From a checkpoint of a small sound classifier.
Model: 2.98M parameters, arch jasper, norm batchnorm, depths [2, 4, 2], widths [128, 128, 128].
Rows from block 3 of a small sound classifier, named by matrix and row number. Rows with one number belong to one channel. Each number is 200 + 20 x the weight over its row's rms, rounded and kept within 0 to 999. All counts start at 0.
After each channel's rows are labels from the 100 clips, of 14976, where the channel reaches its highest value: "strongest on" is what is common among them. Only what is clearly more common there than usual is listed. The data: struck, bounced, scraped and rolled objects made by modal synthesis. In brackets: how many of the 100, against the usual share in percent.
# convs0: first width-11 conv (model.blocks.3.convs.0.weight, 128x128x11, each kernel summed), inputs 64-127
# convs1: second width-11 conv (model.blocks.3.convs.1.weight, 128x128x11, transposed, each kernel summed), outputs 64-127

convs0.78,208,228,193,195,185,182,209,219,214,213,215,238,221,231,199,182,185,243,204,187,182,204,209,181,230,188,172,194,216,201,192,185,206,223,193,222,206,222,228,200,209,182,218,251,197,187,185,209,239,171,213,179,192,191,213,209,204,193,226,201,194,205,195,203
convs1.78,180,198,205,186,197,235,199,223,206,205,199,192,232,170,171,210,201,234,193,224,209,202,187,206,220,195,207,188,183,189,162,231,228,206,201,181,167,186,201,227,185,216,219,183,220,197,216,192,205,188,213,211,189,190,228,241,202,202,211,189,219,215,165,187
strongest on: repeated hits (63 vs 19.9); steel-like damping (56 vs 16.7)

convs0.123,219,199,191,194,212,204,190,166,200,237,180,215,211,171,198,208,208,155,176,216,196,188,185,224,196,209,181,188,197,187,187,224,185,184,230,206,194,205,197,200,170,222,163,206,165,208,184,207,208,152,196,201,180,152,166,184,186,198,219,192,212,204,223,230
convs1.123,187,193,192,161,225,205,197,202,180,202,183,188,183,228,235,217,212,232,174,192,221,190,185,181,219,201,204,205,214,189,234,181,182,212,171,185,214,197,213,142,192,212,241,185,198,225,213,209,223,222,196,197,207,199,176,171,179,235,196,172,236,207,221,209
strongest on: clipping (57 vs 7.8); text has "clipped" (57 vs 7.8)

convs0.58,214,197,205,183,217,216,196,195,208,203,191,201,192,200,185,199,206,253,179,214,199,160,277,203,211,201,158,216,259,207,185,136,211,188,168,204,196,212,186,202,192,197,194,191,201,200,199,209,191,184,193,205,198,145,222,202,187,186,200,239,207,214,213,205
convs1.58,191,202,200,198,245,265,204,197,172,202,200,202,195,200,191,197,206,251,203,212,198,227,247,219,219,212,175,222,100,218,196,207,211,195,208,194,187,201,209,194,199,200,201,183,207,206,213,221,217,198,163,197,199,213,214,199,194,179,202,199,197,231,203,197
strongest on: large (81 vs 33.7); string (76 vs 12.2)

convs0.74,203,173,200,178,149,224,140,214,199,200,205,211,174,187,181,200,203,119,203,197,213,209,135,165,179,208,197,179,171,217,200,208,166,147,215,208,192,211,207,196,201,196,214,211,204,183,205,190,217,208,219,169,211,196,198,165,205,192,202,159,209,197,196,198
convs1.74,182,244,192,189,233,200,203,191,148,186,208,201,212,201,186,211,226,261,192,206,229,197,200,198,203,196,203,177,191,209,206,180,207,200,253,172,177,175,173,208,186,220,208,192,194,187,198,184,221,193,201,184,200,203,213,196,197,188,207,199,205,212,206,203
strongest on: medium (86 vs 32.7); square plate (55 vs 12.2); shape: string (44 vs 12.2)

convs0.36,205,186,202,170,175,197,201,182,194,201,186,196,176,200,188,203,205,236,195,172,184,195,114,151,206,204,199,206,188,198,204,172,214,183,194,199,203,192,203,186,199,200,195,199,201,131,201,216,197,201,157,145,205,201,204,194,202,193,201,207,211,218,193,189
convs1.36,192,235,197,171,191,208,218,189,222,199,185,181,193,218,179,202,174,203,205,148,210,193,180,216,212,199,241,185,206,198,189,201,207,192,213,190,207,190,177,178,196,195,196,213,194,249,199,216,199,200,194,181,186,204,185,185,217,200,200,184,216,188,205,235
strongest on: large (99 vs 33.7); string (95 vs 12.2)

convs0.54,201,198,198,181,191,195,196,192,192,196,205,194,199,187,191,216,195,212,198,226,219,162,199,197,181,168,239,166,180,206,192,199,208,208,187,198,221,209,198,186,192,223,207,198,216,250,188,172,188,199,174,205,211,227,196,191,214,234,183,196,182,197,185,202
convs1.54,197,205,207,202,163,215,192,195,190,200,223,197,215,217,207,209,208,192,204,172,209,206,222,203,182,230,243,191,206,258,218,233,186,196,200,198,204,211,192,187,207,224,201,209,180,244,196,201,199,212,192,176,162,147,216,199,230,170,205,209,199,249,187,195
strongest on: small (70 vs 33.6); closed tube (45 vs 12.7)

convs0.48,211,186,170,228,213,173,224,200,232,166,182,224,203,203,218,178,169,194,206,238,177,186,212,208,197,185,231,188,215,190,172,213,193,202,207,174,184,217,215,130,179,216,178,199,209,202,180,202,186,194,206,214,166,174,200,208,197,183,171,172,240,211,214,192
convs1.48,203,186,193,232,202,175,220,187,192,197,221,200,199,197,197,218,223,177,200,204,168,205,224,200,201,210,217,157,182,217,218,203,182,229,164,235,227,217,225,197,193,210,222,182,224,213,185,171,209,185,193,215,227,196,174,201,215,202,219,234,221,184,170,193
strongest on: large (70 vs 33.7); clamped rod (41 vs 12.2)

convs0.43,186,213,226,182,196,206,195,231,172,193,146,194,212,195,169,210,211,186,207,188,185,198,189,218,186,188,198,203,192,186,212,190,201,179,210,199,192,191,211,182,204,204,186,202,151,206,190,170,180,183,174,204,196,203,189,222,189,152,179,208,197,182,224,227
convs1.43,194,190,144,214,206,208,219,220,208,268,177,192,228,189,197,212,195,219,225,196,199,201,168,213,209,196,205,189,187,226,198,199,212,204,162,191,227,165,206,188,212,239,218,128,224,211,208,186,191,190,197,214,191,185,199,254,225,208,200,177,221,180,213,193
strongest on: steel-like damping (77 vs 16.7); repeated hits (60 vs 19.9)

convs0.66,251,214,208,203,194,198,188,211,204,194,173,256,216,231,196,203,193,199,211,183,227,202,191,218,173,208,186,183,202,215,225,175,212,208,181,248,195,240,194,199,197,193,222,254,197,189,209,189,212,178,187,202,180,194,204,180,202,223,189,213,178,210,234,201
convs1.66,203,193,225,208,194,184,200,205,177,202,204,262,220,141,192,178,186,194,193,193,230,177,219,204,203,168,200,206,186,205,161,198,204,199,197,167,176,152,203,220,197,197,216,179,249,191,182,161,204,175,199,218,225,196,178,202,177,152,175,205,193,219,224,177
strongest on: scraping (87 vs 20); clipping (29 vs 7.8); text has "clipped" (29 vs 7.8)

convs0.20,223,182,212,217,186,188,208,195,204,204,211,183,117,190,186,185,199,198,165,178,224,203,194,179,191,231,200,213,193,171,202,176,160,211,146,196,203,211,199,159,208,200,208,208,242,158,199,220,189,204,204,164,202,180,191,174,187,211,195,199,226,205,204,198
convs1.20,199,197,191,198,191,186,208,217,217,167,214,175,236,145,197,184,212,157,217,178,217,199,207,203,170,197,203,170,169,183,198,211,211,215,195,191,203,194,189,229,208,221,204,187,218,211,193,184,199,162,210,202,211,234,234,221,181,191,214,221,130,204,187,219
strongest on: scraping (61 vs 20); membrane (48 vs 13.1); rubber-like damping (43 vs 16.3)

convs0.51,217,200,240,195,181,192,194,223,203,220,209,132,201,218,189,190,199,213,205,201,230,234,186,187,220,192,200,209,189,243,180,190,185,195,211,219,192,167,191,220,212,191,201,206,196,214,221,232,197,236,204,206,210,219,237,225,195,179,229,200,196,184,207,222
convs1.51,177,212,190,203,193,233,225,214,174,211,193,165,198,207,171,240,202,214,189,185,240,180,186,198,214,225,228,187,196,219,217,206,180,210,188,179,206,224,184,182,189,202,207,203,187,227,223,214,193,230,206,209,175,164,244,233,212,207,226,186,204,221,211,166
strongest on: hard striker (87 vs 50.6); repeated hits (64 vs 19.9)

convs0.9,184,205,203,206,194,194,222,197,236,203,210,166,199,206,202,201,156,227,160,213,167,196,240,195,198,166,225,209,197,218,169,180,215,205,174,186,184,186,220,234,231,199,198,198,185,167,218,198,197,159,193,208,186,204,205,210,185,164,209,234,164,205,213,211
convs1.9,197,198,194,153,235,227,216,207,186,210,204,191,154,204,210,222,215,267,204,191,213,220,203,215,206,184,226,158,181,223,240,200,213,193,215,180,237,199,171,174,139,186,207,221,203,182,225,213,214,200,188,172,190,193,205,190,264,226,209,169,176,198,191,200
strongest on: striker: soft (99 vs 49.4); small (61 vs 33.6); clamped rod (34 vs 12.2)

convs0.2,185,203,178,211,215,187,201,168,196,180,191,222,196,180,202,198,186,201,209,213,173,198,227,211,212,205,216,173,196,198,228,209,214,201,212,167,204,197,210,177,196,206,186,207,195,209,176,184,188,169,196,189,180,195,171,174,223,226,158,193,210,190,196,206
convs1.2,197,194,236,228,206,154,193,193,176,195,223,192,218,214,205,213,223,208,189,172,248,183,213,198,208,207,216,165,199,209,256,193,206,207,192,178,148,183,206,164,123,213,191,194,194,219,174,201,183,198,197,214,253,201,184,180,176,178,207,206,207,189,225,229
strongest on: small (96 vs 33.6); striker: soft (96 vs 49.4); white noise (35 vs 8.8)

convs0.17,197,183,199,199,254,225,171,213,214,199,189,216,211,200,197,192,194,213,218,183,174,199,175,178,178,213,201,198,160,249,218,181,194,177,163,205,211,224,172,201,208,183,208,207,181,200,202,187,219,196,163,205,198,212,207,184,188,217,192,214,234,211,215,180
convs1.17,191,211,190,184,240,206,146,197,183,211,198,198,200,196,191,239,195,206,210,180,197,204,159,177,207,180,175,199,220,217,176,198,214,200,198,204,154,192,208,206,196,201,209,194,205,211,227,213,169,204,169,229,162,178,214,187,237,196,201,195,214,198,203,199
strongest on: steel-like damping (48 vs 16.7); membrane (43 vs 13.1); action: repeated hits (42 vs 19.9)

convs0.55,249,194,241,232,205,208,200,208,199,224,177,229,194,201,192,185,204,199,201,196,235,195,184,201,173,196,197,194,195,172,222,158,166,195,176,208,179,226,192,185,211,193,227,209,188,188,211,178,201,181,202,178,198,186,205,192,198,177,220,205,191,183,228,201
convs1.55,197,201,165,212,193,210,200,214,204,230,206,215,222,129,184,201,175,198,200,194,219,164,179,184,183,195,183,222,190,200,146,188,189,228,195,173,202,187,186,223,210,193,168,210,214,192,202,152,204,187,210,206,200,191,210,228,191,206,224,201,166,203,205,165
strongest on: repeated hits (53 vs 19.9)

convs0.104,200,182,210,176,179,211,214,190,199,193,214,195,165,191,190,242,194,155,165,198,216,187,221,207,171,159,187,169,171,178,199,169,160,193,167,186,194,185,207,144,206,152,206,188,200,198,212,195,202,213,180,182,200,198,208,175,197,183,198,196,185,197,202,193
convs1.104,203,226,197,246,203,192,222,231,182,205,206,219,218,185,207,181,196,194,211,167,218,232,223,202,193,163,234,232,189,172,178,189,207,180,230,202,193,167,164,176,195,228,215,187,208,165,187,181,211,186,237,199,195,194,209,199,190,195,195,203,231,207,216,197
strongest on: small (71 vs 33.6); membrane (63 vs 13.1)

convs0.37,208,203,200,247,194,195,179,192,213,205,188,196,187,202,183,194,209,206,206,218,221,154,196,162,227,148,189,191,213,208,189,202,211,177,190,208,234,216,194,198,197,175,194,215,195,191,204,199,214,172,222,189,205,175,205,196,196,210,191,212,209,186,215,218
convs1.37,181,195,194,215,212,174,219,206,183,205,215,230,203,228,197,196,254,207,199,190,229,216,214,177,218,207,191,187,183,162,253,141,201,221,231,197,188,160,209,188,194,173,211,185,196,203,210,212,243,189,194,192,219,214,222,188,183,188,193,197,175,169,226,204
strongest on: clamped rod (77 vs 12.2); large (77 vs 33.7)

convs0.110,199,201,162,209,213,188,204,192,205,192,211,189,204,204,205,191,190,169,205,186,208,190,206,205,197,198,221,184,205,161,204,217,190,197,208,196,246,189,208,184,180,200,159,200,189,169,166,194,195,137,201,212,147,195,172,186,215,193,181,196,213,208,182,177
convs1.110,192,193,236,196,220,187,228,181,205,202,206,175,203,245,212,224,227,203,203,190,197,205,172,207,223,197,213,104,215,193,247,211,186,212,184,209,204,209,218,173,144,189,215,192,191,215,196,214,217,234,200,209,235,215,196,166,212,212,204,201,179,174,191,255
strongest on: striker: soft (94 vs 49.4); white noise (59 vs 8.8); pink noise (30 vs 8.6)

convs0.89,206,196,221,188,185,225,218,206,201,212,204,192,174,184,208,206,196,203,170,207,193,196,226,217,234,214,217,192,209,146,180,200,164,232,188,188,159,223,211,175,193,163,209,195,238,208,213,183,207,202,200,193,211,173,195,221,190,195,203,156,185,186,190,195
convs1.89,197,228,144,212,188,202,231,257,199,201,223,163,205,168,198,214,188,191,197,216,220,199,209,194,213,186,245,221,187,228,201,207,181,191,204,185,170,209,178,202,189,237,176,207,189,190,186,184,187,187,211,191,188,167,213,228,213,209,233,195,185,205,199,187
strongest on: small (76 vs 33.6); closed tube (53 vs 12.7)

convs0.112,216,234,197,198,191,189,199,203,204,196,200,214,219,190,210,187,169,174,202,158,207,204,157,169,217,144,143,191,188,171,172,182,184,186,218,201,205,211,205,196,202,197,206,212,204,143,206,178,203,195,192,228,236,169,203,203,200,173,202,190,183,175,211,220
convs1.112,205,194,198,198,183,176,177,205,209,176,206,206,220,195,197,194,215,188,215,172,194,182,222,189,196,185,181,174,193,205,207,164,199,256,216,172,201,200,177,211,203,180,179,198,213,290,178,186,212,195,220,231,200,161,204,198,217,164,207,192,198,158,204,207
strongest on: large (100 vs 33.7); bar (59 vs 12.5); ring (41 vs 12.6)

convs0.29,195,198,221,231,213,173,224,202,200,190,231,195,207,172,172,200,215,199,168,199,228,197,197,200,202,181,176,194,183,164,204,183,182,183,200,189,172,195,221,189,227,205,179,174,190,204,197,191,155,197,227,203,181,191,177,173,203,207,217,192,157,196,194,213
convs1.29,181,236,219,201,205,207,225,186,185,205,177,191,189,224,204,222,198,196,204,206,209,245,185,205,188,193,212,202,248,186,201,205,207,188,185,187,168,153,201,175,204,208,229,165,198,187,207,192,207,193,161,204,195,224,174,213,186,244,212,189,184,213,203,191
strongest on: scraping (93 vs 20); membrane (39 vs 13.1)

convs0.26,198,182,191,200,181,200,212,154,201,200,206,244,171,182,182,144,172,208,164,211,202,202,176,225,179,184,213,195,183,204,192,205,201,193,186,150,196,208,213,184,183,192,126,169,196,188,183,171,191,208,220,198,159,199,181,189,161,190,197,188,189,184,202,189
convs1.26,195,220,224,197,186,205,200,178,202,184,179,197,191,219,208,191,225,210,195,174,208,177,195,208,182,198,183,196,213,201,236,153,215,209,216,190,172,185,173,190,188,188,217,179,238,216,194,193,217,238,182,211,244,191,210,233,151,233,162,170,187,195,213,205
strongest on: scraping (61 vs 20); clamped rod (30 vs 12.2)

convs0.81,199,202,212,191,194,177,214,198,169,195,205,183,186,186,193,198,228,204,175,155,219,154,204,204,206,207,226,174,187,162,200,180,189,179,170,203,151,226,216,164,226,204,175,171,214,204,198,168,166,213,207,235,193,190,191,185,225,191,196,199,206,172,213,189
convs1.81,204,230,199,226,202,212,180,235,196,224,224,185,216,180,192,219,182,215,196,193,205,205,223,200,204,161,217,224,210,216,210,201,182,215,186,218,166,194,199,198,188,193,246,215,196,210,213,179,215,236,184,228,205,198,186,197,182,224,214,207,199,174,216,158
strongest on: clipping (27 vs 7.8); text has "clipped" (27 vs 7.8)

convs0.56,181,202,203,203,218,171,193,176,243,185,217,214,207,198,211,226,185,178,164,199,191,195,196,215,202,241,194,169,207,210,212,220,195,158,199,159,209,195,197,207,192,187,205,195,208,220,200,194,187,185,195,202,171,207,192,193,209,199,197,173,197,190,197,224
convs1.56,191,211,196,231,213,175,193,178,172,234,200,225,190,211,186,200,201,208,185,201,207,240,160,188,205,230,238,183,203,187,223,196,234,186,233,201,173,147,227,195,151,203,200,188,179,174,206,199,198,185,205,208,204,206,171,180,207,182,190,198,194,195,232,208
strongest on: striker: soft (100 vs 49.4); muffled (low-pass) (31 vs 11.6)

convs0.27,204,138,193,143,215,215,205,207,234,205,187,196,193,205,162,129,202,195,181,186,178,239,229,147,180,214,239,204,206,216,193,242,190,231,183,194,164,205,188,206,197,195,218,205,193,194,186,202,214,197,196,161,181,203,195,206,178,203,190,154,221,216,190,185
convs1.27,205,194,198,167,191,217,198,196,202,203,181,188,178,196,257,232,198,174,204,214,188,195,177,164,203,149,214,217,201,209,198,284,204,194,180,204,209,192,204,196,194,203,200,200,203,201,196,197,166,210,191,145,196,226,207,228,191,146,199,215,216,227,194,219
strongest on: small (81 vs 33.6); ring (51 vs 12.6); bar (45 vs 12.5)

convs0.53,193,208,221,205,212,197,214,201,207,206,199,198,199,190,198,200,202,210,214,233,191,199,202,205,156,194,207,175,198,204,208,167,174,198,143,206,208,206,199,198,198,185,212,201,195,186,209,201,191,207,188,183,200,187,195,157,208,187,200,245,170,140,215,206
convs1.53,213,211,194,216,167,190,206,194,209,200,175,202,183,182,220,209,199,204,188,217,188,186,190,206,198,206,177,283,208,203,171,199,217,190,175,189,186,168,204,220,202,187,248,199,247,154,188,172,242,208,207,205,215,212,199,208,138,218,192,173,215,215,200,211
strongest on: small (78 vs 33.6); rubber-like damping (42 vs 16.3); shape: bar (36 vs 12.5)

convs0.62,210,208,206,186,195,200,172,190,182,201,206,207,218,179,192,204,191,201,222,184,197,174,211,197,191,203,183,214,163,205,203,207,222,152,229,200,218,196,203,191,216,218,190,206,196,201,202,202,197,207,162,224,224,157,201,202,204,167,199,182,195,141,220,196
convs1.62,209,216,195,200,199,193,189,192,179,186,194,180,193,201,227,208,181,191,218,180,217,205,212,207,206,151,194,189,206,197,210,206,205,260,152,194,191,222,188,185,205,193,204,216,207,262,208,195,200,206,222,198,165,148,198,174,211,151,197,213,181,164,197,214
strongest on: medium (96 vs 32.7); ring (52 vs 12.6); bar (48 vs 12.5)

convs0.84,219,190,202,206,196,201,234,189,202,198,175,204,187,223,227,194,192,195,175,137,211,167,178,132,201,175,185,205,151,174,188,172,196,189,196,207,201,181,202,190,200,192,203,203,196,154,209,250,201,174,180,180,189,168,206,201,201,197,194,222,190,236,198,195
convs1.84,186,223,212,195,188,201,214,217,183,182,186,196,201,188,173,217,213,253,177,159,225,213,224,227,243,224,209,180,207,196,205,220,194,197,229,200,202,209,191,204,195,209,179,204,208,220,171,207,216,182,209,200,210,207,206,201,168,173,217,193,178,226,202,201
strongest on: large (96 vs 33.7); square plate (81 vs 12.2)

convs0.67,226,178,247,196,193,217,202,224,165,215,187,188,216,212,211,193,223,183,198,182,219,188,194,182,195,193,189,197,189,182,207,221,210,202,168,206,222,195,203,197,214,208,160,194,130,184,214,179,171,148,209,218,208,208,173,180,196,181,233,186,191,199,220,194
convs1.67,167,213,207,186,215,215,225,201,219,240,210,178,236,213,167,222,208,193,196,203,220,205,193,213,189,179,208,208,214,208,203,215,181,192,185,214,243,204,205,194,204,213,251,178,208,199,175,185,204,264,205,208,182,213,219,220,211,205,188,227,209,197,212,198
strongest on: hard striker (78 vs 50.6); ceramic-like damping (43 vs 17.3)

convs0.3,208,219,185,200,216,215,203,201,193,180,192,194,203,202,207,201,194,167,193,196,212,180,204,212,210,203,203,173,200,163,213,209,171,203,207,198,222,176,214,173,160,198,192,200,173,193,154,200,205,164,199,205,156,181,172,169,242,221,163,193,219,195,206,183
convs1.3,197,204,218,176,205,187,216,187,195,218,210,171,174,261,210,240,237,218,186,188,194,208,195,202,216,195,206,170,216,194,238,192,181,203,166,205,213,207,211,153,160,197,229,181,208,212,183,197,227,246,198,204,229,191,193,181,185,226,230,198,201,181,211,229
strongest on: striker: soft (94 vs 49.4); clipping (33 vs 7.8); text has "clipped" (33 vs 7.8)

convs0.19,229,171,210,205,177,200,200,185,210,233,205,223,215,206,174,202,200,173,185,184,205,203,175,146,200,178,194,153,191,232,171,217,201,205,184,209,195,235,205,225,193,209,175,223,190,187,215,242,185,183,194,177,188,181,198,204,194,161,233,201,173,187,218,182
convs1.19,192,215,163,220,183,194,214,197,198,228,225,193,215,170,198,224,180,209,191,205,190,204,185,200,219,201,200,202,171,179,165,187,197,204,185,192,230,185,197,186,253,195,214,175,206,196,217,198,207,203,220,216,203,204,212,221,157,208,244,193,216,199,206,200
strongest on: hard striker (86 vs 50.6); repeated hits (53 vs 19.9)

convs0.103,207,231,193,203,234,210,175,212,221,183,220,198,225,192,217,169,173,204,240,228,187,214,209,258,223,198,209,188,218,222,188,229,191,229,231,198,198,187,181,218,189,217,201,203,184,240,188,172,178,204,215,204,179,206,192,214,184,225,208,161,195,191,221,200
convs1.103,190,174,206,200,230,219,207,201,202,203,205,193,212,233,190,233,200,194,238,133,210,188,243,266,199,201,219,168,193,213,207,203,185,196,151,196,205,222,201,189,205,207,207,208,200,225,197,205,216,186,240,197,189,169,199,190,194,188,199,218,208,187,181,188
strongest on: hard striker (86 vs 50.6); ring (34 vs 12.6); shape: bar (30 vs 12.5)

convs0.113,185,169,172,161,227,217,194,164,214,193,175,201,203,186,216,222,201,193,222,188,165,183,197,213,185,214,187,208,159,185,228,172,193,188,212,177,193,205,214,198,200,202,178,187,174,185,194,199,195,187,147,216,188,193,182,154,215,187,182,181,184,178,198,215
convs1.113,204,199,182,186,186,178,203,194,210,165,195,209,232,202,219,222,209,215,186,190,187,170,190,231,226,200,219,204,197,199,187,184,206,207,191,214,224,189,231,190,213,219,180,193,218,233,210,201,232,185,189,206,192,196,231,233,202,213,185,170,213,234,203,273
strongest on: large (67 vs 33.7); ring (38 vs 12.6)

convs0.38,221,204,189,203,175,203,173,198,232,218,206,223,207,187,195,184,184,124,177,182,202,187,210,189,199,204,204,138,223,154,181,231,170,222,197,203,164,216,196,206,185,204,177,193,193,186,210,196,200,182,207,202,179,162,165,219,204,171,208,202,200,190,190,184
convs1.38,191,206,205,164,188,239,210,200,180,149,194,182,196,194,230,179,222,205,157,227,203,215,195,152,194,192,197,145,210,179,197,198,195,224,214,184,202,212,228,171,180,206,247,203,224,196,210,257,226,198,165,185,206,219,190,183,185,223,230,193,204,193,201,192
strongest on: clamped rod (56 vs 12.2); rubber-like damping (39 vs 16.3)

convs0.114,207,221,202,188,204,205,211,200,185,198,184,185,236,218,187,178,175,196,214,196,219,236,220,197,194,214,143,211,235,264,198,200,204,205,232,210,184,151,180,224,158,207,219,211,163,226,209,232,186,206,195,216,194,184,214,201,204,202,188,193,207,216,206,216
convs1.114,176,160,205,190,203,207,196,191,179,207,205,172,254,198,180,248,202,220,221,192,221,183,213,227,217,178,171,194,172,254,207,203,206,189,181,183,216,229,199,202,196,202,214,202,211,207,213,207,205,213,239,201,188,185,234,204,202,195,201,209,208,213,199,170
strongest on: small (74 vs 33.6); repeated hits (57 vs 19.9)